Rows from block 32 of the image encoder of a small image captioner, named by matrix and row number. Each number is 50 + 10 x the weight over its row's rms, rounded and kept within 0 to 99. All counts start at 0. After the name is the row's rms in percent of the matrix's.
Before each channel's rows are labels from the 100 images, of 14976, where the channel reaches its highest value: "top examples" is what is common among them; "patch colour" is the nearest of a few named colours to the mean colour under the peak. Only what is clearly more common there than usual is listed. The data: close-ups of made-up surfaces with and without defects.
# conv1: bottleneck pointwise conv (encoder.blocks.35.conv1.weight, 96x288x1x1), inputs 192-287

top examples: circuit traces; wood; specks
patch colour: green
conv1.85 098:57 52 57 42 46 56 42 54 51 60 42 50 70 51 62 31 47 45 64 56 44 38 41 54 56 41 55 44 62 44 54 62 40 55 37 61 52 39 55 48 67 50 22 45 52 54 53 41 60 62 44 40 63 45 60 60 57 41 41 59 57 43 54 42 62 47 62 45 37 51 74 53 58 57 47 69 38 42 49 44 40 61 48 61 16 42 48 50 51 31 46 48 60 65 34 45

top examples: specks; wire mesh
patch colour: grey
conv1.14 109:58 49 29 55 49 54 56 55 38 64 65 46 47 47 60 57 31 48 75 58 52 45 51 62 55 60 39 50 57 72 53 34 44 45 55 46 40 53 62 38 48 48 71 55 48 59 38 49 48 74 50 42 37 41 25 58 65 47 40 35 50 53 55 38 29 56 63 62 45 45 50 41 42 51 57 41 52 62 45 37 69 45 42 35 61 57 44 52 43 47 38 44 38 44 38 69

top examples: leather; smear
patch colour: brown
conv1.65 099:42 34 38 20 50 55 45 47 34 52 37 47 50 44 62 40 61 39 51 57 58 59 44 34 68 42 49 62 43 55 56 51 55 46 60 33 51 50 44 41 46 52 56 51 31 42 45 48 50 32 55 40 69 54 49 44 45 38 52 54 50 43 56 63 39 46 59 47 47 57 37 47 38 34 47 38 63 59 50 36 48 54 34 44 38 45 37 60 57 34 44 54 49 58 60 43

top examples: crack; circuit traces
patch colour: green
conv1.90 110:51 44 65 85 54 49 38 57 45 50 51 53 48 49 52 52 47 52 48 51 57 54 44 62 51 35 46 62 55 53 52 49 43 43 60 44 48 37 68 73 52 56 40 44 58 47 46 52 50 48 60 70 69 53 46 45 68 39 50 48 45 50 59 77 46 44 50 49 80 41 26 52 35 42 46 36 48 51 48 55 50 37 50 71 49 42 63 57 56 54 71 53 57 54 66 49

top examples: leather
patch colour: brown
conv1.16 100:51 66 36 59 52 43 44 51 51 51 57 52 49 59 49 63 54 51 58 64 51 57 43 49 44 65 66 45 36 56 71 45 51 56 54 42 36 57 42 52 55 50 33 49 53 36 63 54 60 60 65 72 47 48 52 46 55 58 52 58 49 54 49 53 41 72 36 58 63 42 36 53 60 64 51 46 35 34 54 64 55 45 52 56 55 63 46 36 51 51 59 48 52 63 73 52

top examples: smear; circuit traces
patch colour: green
conv1.17 102:35 63 46 59 37 57 48 64 48 40 43 41 50 48 59 43 55 50 54 62 47 41 67 60 50 36 52 65 45 49 40 44 59 44 45 40 50 51 27 40 53 39 49 55 42 45 71 69 68 41 54 47 67 67 48 33 34 44 56 59 29 44 36 67 42 37 46 41 54 55 65 52 41 45 47 48 57 43 47 33 46 51 36 55 74 42 62 39 58 43 32 58 53 53 46 41

top examples: brushed metal; scratch; circuit traces
patch colour: pink
conv1.15 095:48 27 44 55 40 41 38 48 36 45 43 43 50 65 60 65 38 45 52 55 51 58 53 54 59 45 48 43 68 42 54 41 62 44 54 66 52 35 47 61 32 36 57 50 41 73 42 45 38 46 49 56 54 25 48 59 53 66 49 47 64 39 55 53 49 37 53 52 47 39 49 50 42 43 30 41 48 37 56 41 40 48 63 64 52 62 38 51 42 42 32 46 53 51 43 57

top examples: specks; leather
patch colour: brown
conv1.59 097:46 63 71 48 49 49 44 57 46 53 41 39 53 52 48 48 47 69 53 26 74 58 44 46 59 54 40 59 65 62 66 54 50 41 49 36 50 41 55 42 54 33 56 52 42 54 40 52 56 43 26 52 61 38 61 55 64 49 50 62 65 47 39 70 65 37 51 56 39 49 54 59 45 33 44 40 35 50 47 45 43 46 23 43 57 43 56 40 49 28 54 61 49 35 28 31

top examples: wood; no defect; defect: none
patch colour: brown
conv1.78 096:41 53 61 50 42 50 56 74 68 62 32 45 71 48 46 40 53 54 55 40 65 59 41 43 56 53 48 58 49 43 65 46 45 37 37 35 36 54 50 55 53 50 48 57 54 50 45 64 55 53 66 43 59 69 36 51 41 59 39 62 57 55 58 66 60 38 63 34 36 32 58 40 52 50 61 66 46 45 44 60 39 35 45 38 48 45 70 46 31 38 60 37 68 39 32 53

top examples: circuit traces; stain; crack
patch colour: green
conv1.9 101:41 78 57 60 46 45 59 36 46 49 40 32 55 68 52 48 55 48 58 48 50 38 51 38 50 40 54 45 60 37 57 50 50 39 43 54 52 40 66 74 40 67 58 61 49 49 61 46 80 34 48 42 51 58 45 73 44 64 56 40 44 52 44 41 49 33 38 48 61 41 50 42 43 44 48 43 32 57 40 40 43 47 60 56 49 49 64 49 48 45 46 45 36 48 31 47

top examples: tiles
patch colour: white; pink
conv1.81 104:49 41 60 37 50 41 53 44 58 50 64 45 46 42 54 36 53 33 46 46 78 50 54 34 37 45 34 54 45 41 39 45 55 42 63 31 55 57 27 54 43 47 27 47 60 47 46 38 72 56 57 54 41 71 51 41 55 52 58 45 51 50 35 53 46 50 48 47 44 34 51 52 45 41 44 42 32 45 63 38 46 63 54 45 35 45 35 65 33 50 50 58 40 55 53 56

top examples: dent; circuit traces
patch colour: green
conv1.86 105:59 31 52 48 46 35 57 59 44 33 66 56 22 50 68 45 48 39 28 56 52 51 45 53 53 50 52 51 60 53 51 74 43 57 49 48 44 28 62 56 31 59 39 29 31 38 37 42 46 55 51 58 52 58 61 62 42 64 53 42 55 41 59 43 49 44 46 72 64 45 49 43 40 52 31 58 45 46 47 45 48 45 51 52 34 64 44 53 56 53 66 49 36 47 32 46

top examples: circuit traces
patch colour: green
conv1.56 095:37 31 38 64 55 69 40 52 62 64 45 56 54 52 62 38 42 36 47 55 48 48 41 70 36 55 37 46 30 58 59 46 48 46 60 38 52 42 38 29 55 56 45 49 36 54 49 60 63 59 47 58 51 34 59 54 34 35 42 52 42 51 47 30 46 64 39 58 46 35 50 46 46 35 54 59 52 48 36 41 41 50 50 68 56 40 58 57 59 51 53 71 33 58 61 47

top examples: dent
patch colour: pink
conv1.45 106:65 39 42 52 52 40 37 33 52 49 61 73 49 54 43 46 61 63 48 47 44 40 56 46 50 64 52 40 53 42 50 45 61 37 33 40 63 58 41 37 56 48 51 61 48 59 35 44 35 52 47 46 45 56 41 57 49 54 41 49 54 55 53 56 51 50 46 45 60 51 36 27 52 36 45 63 37 49 49 42 19 59 56 53 55 58 31 46 57 69 48 57 64 51 58 61

top examples: brushed metal
patch colour: pink
conv1.37 099:37 63 51 49 37 51 50 51 42 44 47 48 53 38 49 36 57 54 40 46 56 40 55 46 37 36 47 53 38 46 43 53 55 39 37 40 40 49 42 59 38 50 63 63 58 62 40 43 53 70 47 40 71 58 45 27 38 55 47 48 43 41 65 50 44 40 80 59 54 31 40 54 57 45 44 47 41 56 58 42 54 38 65 59 62 53 52 35 50 52 42 60 35 47 43 46

top examples: stone; circuit traces; specks
patch colour: green
conv1.46 098:55 41 48 53 42 57 65 55 46 67 41 51 70 34 51 61 45 50 50 56 36 59 44 45 59 54 58 70 35 61 51 53 55 55 47 39 55 28 57 40 56 70 35 37 49 47 61 58 58 57 50 50 49 60 62 58 37 45 60 44 46 64 45 63 65 41 43 44 42 49 47 50 57 58 42 44 49 51 56 42 43 46 48 48 43 69 52 45 43 30 50 43 29 33 47 45

top examples: circuit traces; smear
patch colour: green
conv1.82 093:41 47 44 48 63 64 58 61 28 38 60 47 23 46 60 63 63 62 82 44 70 59 44 43 60 50 33 47 71 57 38 32 55 48 57 56 44 55 53 44 46 55 48 55 46 50 43 50 44 43 49 48 45 60 60 43 69 58 58 66 50 54 57 44 70 51 55 29 46 57 56 54 59 37 46 52 43 47 41 44 38 56 56 32 39 58 47 35 38 43 41 28 46 57 65 49

top examples: leather; no defect; defect: none
patch colour: brown
conv1.22 103:48 60 58 53 60 53 46 52 50 50 57 52 43 72 46 54 62 40 46 46 46 62 31 54 74 50 45 41 62 50 50 61 79 29 42 65 46 48 52 53 48 57 45 58 45 49 54 36 54 35 21 57 58 34 54 31 52 56 58 49 52 62 55 49 48 66 57 48 39 55 59 52 45 45 23 43 36 58 70 44 44 39 54 40 44 61 45 67 46 61 37 47 61 41 36 64

top examples: circuit traces
patch colour: green
conv1.12 094:63 55 54 39 53 50 48 52 46 58 61 53 64 41 64 52 42 54 66 47 43 51 37 61 55 44 57 44 44 50 58 47 39 54 49 66 67 51 58 56 51 72 55 44 63 67 55 43 50 61 50 49 61 61 39 52 64 54 53 52 45 37 69 50 57 26 56 58 37 46 51 59 51 68 54 64 59 40 51 63 44 61 62 49 43 66 67 57 30 30 43 49 39 36 55 46

top examples: stain; circuit traces; tiles
patch colour: green
conv1.62 108:54 32 57 44 61 40 52 53 55 50 54 51 29 54 42 56 81 64 53 66 46 42 52 37 55 52 69 53 67 34 50 61 46 53 57 43 60 62 55 49 61 47 50 57 46 60 41 68 53 45 37 68 48 52 65 61 55 67 51 46 42 39 58 40 57 46 34 37 39 60 49 47 56 45 29 62 41 45 70 52 42 61 43 34 56 46 52 50 59 47 54 47 51 46 47 50

top examples: smear; circuit traces; tiles
patch colour: green
conv1.84 098:67 41 55 53 41 63 56 56 45 55 56 46 50 45 59 55 68 47 45 58 49 47 65 63 53 43 45 58 57 40 37 51 45 63 37 48 58 59 41 67 52 70 41 56 50 66 66 68 51 45 41 36 57 68 53 47 48 40 44 44 29 53 60 46 22 58 51 42 39 40 56 60 77 57 27 54 59 49 51 68 39 52 29 44 54 52 60 50 45 57 49 46 40 51 48 38

top examples: scratch; leather; wood
patch colour: brown
conv1.49 099:45 52 47 62 48 56 35 62 59 48 49 42 49 34 51 52 60 51 72 51 56 50 56 43 52 42 56 44 42 46 59 47 52 62 47 58 44 55 52 44 46 25 74 41 47 51 74 59 52 51 47 54 55 51 45 78 64 53 47 53 45 40 37 52 56 57 51 31 23 47 62 41 46 49 51 60 44 58 51 47 70 40 41 43 38 49 44 42 38 56 59 49 32 48 48 54

top examples: hole; circuit traces; tiles
patch colour: green
conv1.75 105:45 41 47 64 33 53 45 57 42 46 26 41 47 54 46 53 62 42 49 34 33 59 59 33 59 42 56 44 39 40 48 60 47 44 41 59 37 59 67 49 38 49 45 54 41 57 72 59 51 50 50 44 44 31 51 68 54 36 52 53 44 42 59 57 35 39 39 40 65 57 57 42 61 36 44 32 49 47 48 54 48 52 47 51 36 53 45 52 46 44 49 45 45 47 51 53

top examples: smear; leather
patch colour: brown
conv1.80 101:45 52 53 43 52 40 67 45 53 36 61 52 50 43 34 45 58 66 50 60 52 53 29 37 46 44 28 51 48 45 48 51 58 50 45 69 47 51 56 41 44 57 46 48 51 48 57 51 46 49 56 63 48 39 45 36 58 32 72 58 41 34 58 45 37 57 75 32 54 44 36 67 45 42 35 52 45 41 59 44 44 53 38 60 55 43 46 34 50 46 58 55 51 52 42 54

top examples: wood; leather
patch colour: brown
conv1.79 101:58 64 52 55 48 45 49 59 33 38 60 54 32 43 56 48 38 50 60 55 39 36 40 47 49 41 62 54 69 57 46 52 49 42 46 55 73 39 42 48 63 47 50 54 50 63 59 35 60 44 35 67 45 25 47 33 59 44 56 29 63 41 48 42 43 46 62 54 39 63 42 59 52 52 40 79 41 53 53 46 40 25 55 51 50 60 50 52 43 35 38 63 37 53 56 43

top examples: smear; circuit traces
patch colour: green
conv1.93 097:42 56 48 58 53 53 59 52 60 33 62 57 56 48 63 62 42 54 58 59 32 52 43 44 51 41 47 44 63 42 57 46 58 48 39 51 36 64 32 39 54 41 32 56 58 41 59 55 36 53 55 65 65 51 50 57 54 41 42 49 41 44 34 53 68 36 44 67 48 54 43 62 41 35 47 60 40 47 30 40 51 45 36 36 38 55 28 38 54 52 54 34 56 30 41 67

top examples: wood; smear
patch colour: brown
conv1.21 100:56 38 62 64 56 56 51 73 69 56 67 41 55 54 49 46 66 56 60 61 37 43 35 66 45 37 40 68 46 46 55 43 53 24 68 56 38 49 52 45 48 54 35 44 42 43 55 43 50 47 52 62 45 57 57 53 41 46 30 55 50 54 40 45 78 40 52 34 50 66 65 56 52 66 30 74 49 47 29 40 48 65 59 60 52 51 38 50 52 42 62 52 49 45 58 46

top examples: stain; tiles
patch colour: pink
conv1.25 103:35 42 49 33 49 51 49 36 39 73 59 24 53 37 54 52 51 63 43 45 66 51 53 59 46 59 62 59 56 57 55 54 42 39 68 47 39 45 56 42 45 51 41 41 42 48 61 45 43 44 57 57 33 46 64 59 35 42 42 49 59 63 51 30 51 44 36 44 44 51 59 57 64 59 48 49 50 45 48 57 55 41 30 39 34 50 41 54 58 46 31 33 53 56 59 60

top examples: smear; circuit traces
patch colour: green
conv1.77 098:61 35 45 44 55 53 49 65 53 49 67 53 48 42 61 39 48 40 47 60 50 45 64 72 59 39 46 54 61 58 31 54 58 64 42 60 52 33 58 63 38 72 50 61 58 38 46 58 61 53 48 43 61 50 41 50 48 42 46 51 47 43 52 59 55 34 46 58 23 43 37 41 56 51 64 59 46 41 33 53 44 53 36 49 42 62 56 44 53 60 61 28 63 47 58 56

top examples: leather
patch colour: brown
conv1.23 108:59 73 51 52 33 41 48 59 50 34 64 38 42 55 60 29 50 52 55 40 53 47 52 50 48 62 46 53 63 26 41 40 51 55 47 68 50 52 63 48 47 44 55 54 37 44 33 47 59 34 55 40 64 30 38 49 33 50 51 65 60 53 46 52 35 59 33 27 59 59 44 41 34 58 32 42 45 33 76 46 46 54 55 49 40 43 55 49 53 45 66 63 50 62 52 61

top examples: leather
patch colour: brown
conv1.29 088:43 65 66 44 51 67 48 57 63 55 48 41 65 50 53 48 60 39 59 65 49 62 34 50 24 54 56 42 61 61 56 31 52 54 43 48 57 63 68 55 71 70 62 41 55 37 56 49 56 57 61 66 34 64 45 46 51 42 50 60 49 58 57 53 49 47 38 51 52 45 47 49 54 51 50 72 63 48 56 57 60 54 57 50 36 55 67 58 60 50 52 55 63 51 44 54

top examples: leather
patch colour: brown
conv1.26 095:48 49 53 40 45 66 44 57 51 63 51 50 47 51 57 55 33 49 56 59 59 49 53 56 43 42 44 49 40 71 59 50 53 56 39 41 41 35 63 54 48 50 37 50 52 46 57 70 47 35 70 49 60 26 42 65 58 35 69 51 53 49 49 66 42 57 56 68 50 50 42 59 34 71 46 51 49 54 45 52 40 58 58 57 32 59 51 49 43 49 52 74 42 48 34 40

top examples: smear; circuit traces; leather
patch colour: green
conv1.38 103:54 49 52 41 41 84 39 37 39 41 59 53 45 59 40 60 51 45 45 39 46 39 44 62 44 23 67 58 63 48 47 45 54 49 40 47 55 44 34 36 56 48 61 44 43 63 63 45 57 39 58 32 44 53 43 47 53 43 35 38 39 39 54 61 68 46 52 41 56 40 53 53 39 42 61 40 51 49 60 40 47 46 18 59 61 48 57 46 47 34 38 58 68 48 46 68

top examples: bright spot; wire mesh; stone
patch colour: pink
conv1.35 104:41 63 44 34 58 48 47 59 60 54 39 53 64 52 53 54 43 34 63 74 36 51 46 41 27 52 73 47 60 61 48 48 36 63 50 52 41 53 50 54 42 52 43 63 65 36 45 53 46 46 63 51 68 38 32 60 55 48 38 50 62 42 41 38 67 28 69 50 33 43 56 38 60 35 40 67 49 43 57 74 56 63 40 52 59 50 52 44 56 43 63 48 30 57 49 52

top examples: smear; circuit traces
patch colour: green
conv1.10 096:52 60 60 59 48 81 34 59 48 51 58 61 48 48 64 25 46 48 52 56 57 54 65 53 48 45 50 59 48 68 64 54 46 50 48 45 51 42 74 46 43 54 34 32 59 52 45 39 51 55 53 59 51 42 50 43 51 50 61 59 69 40 46 56 48 39 52 58 59 33 46 60 60 29 34 49 49 35 39 44 69 51 65 58 42 50 64 42 28 45 60 38 50 69 64 38

top examples: circuit traces; leather; specks
patch colour: green
conv1.30 100:46 69 49 43 63 54 41 80 56 65 46 57 61 40 59 28 54 57 61 32 60 43 40 71 40 43 58 55 49 43 53 41 53 54 38 32 50 61 46 50 52 40 58 50 47 41 48 77 59 42 54 54 55 50 32 37 69 47 55 69 58 65 52 68 42 57 52 37 60 46 72 42 46 35 38 33 48 29 52 50 44 48 50 53 46 32 38 49 33 50 51 52 27 77 46 52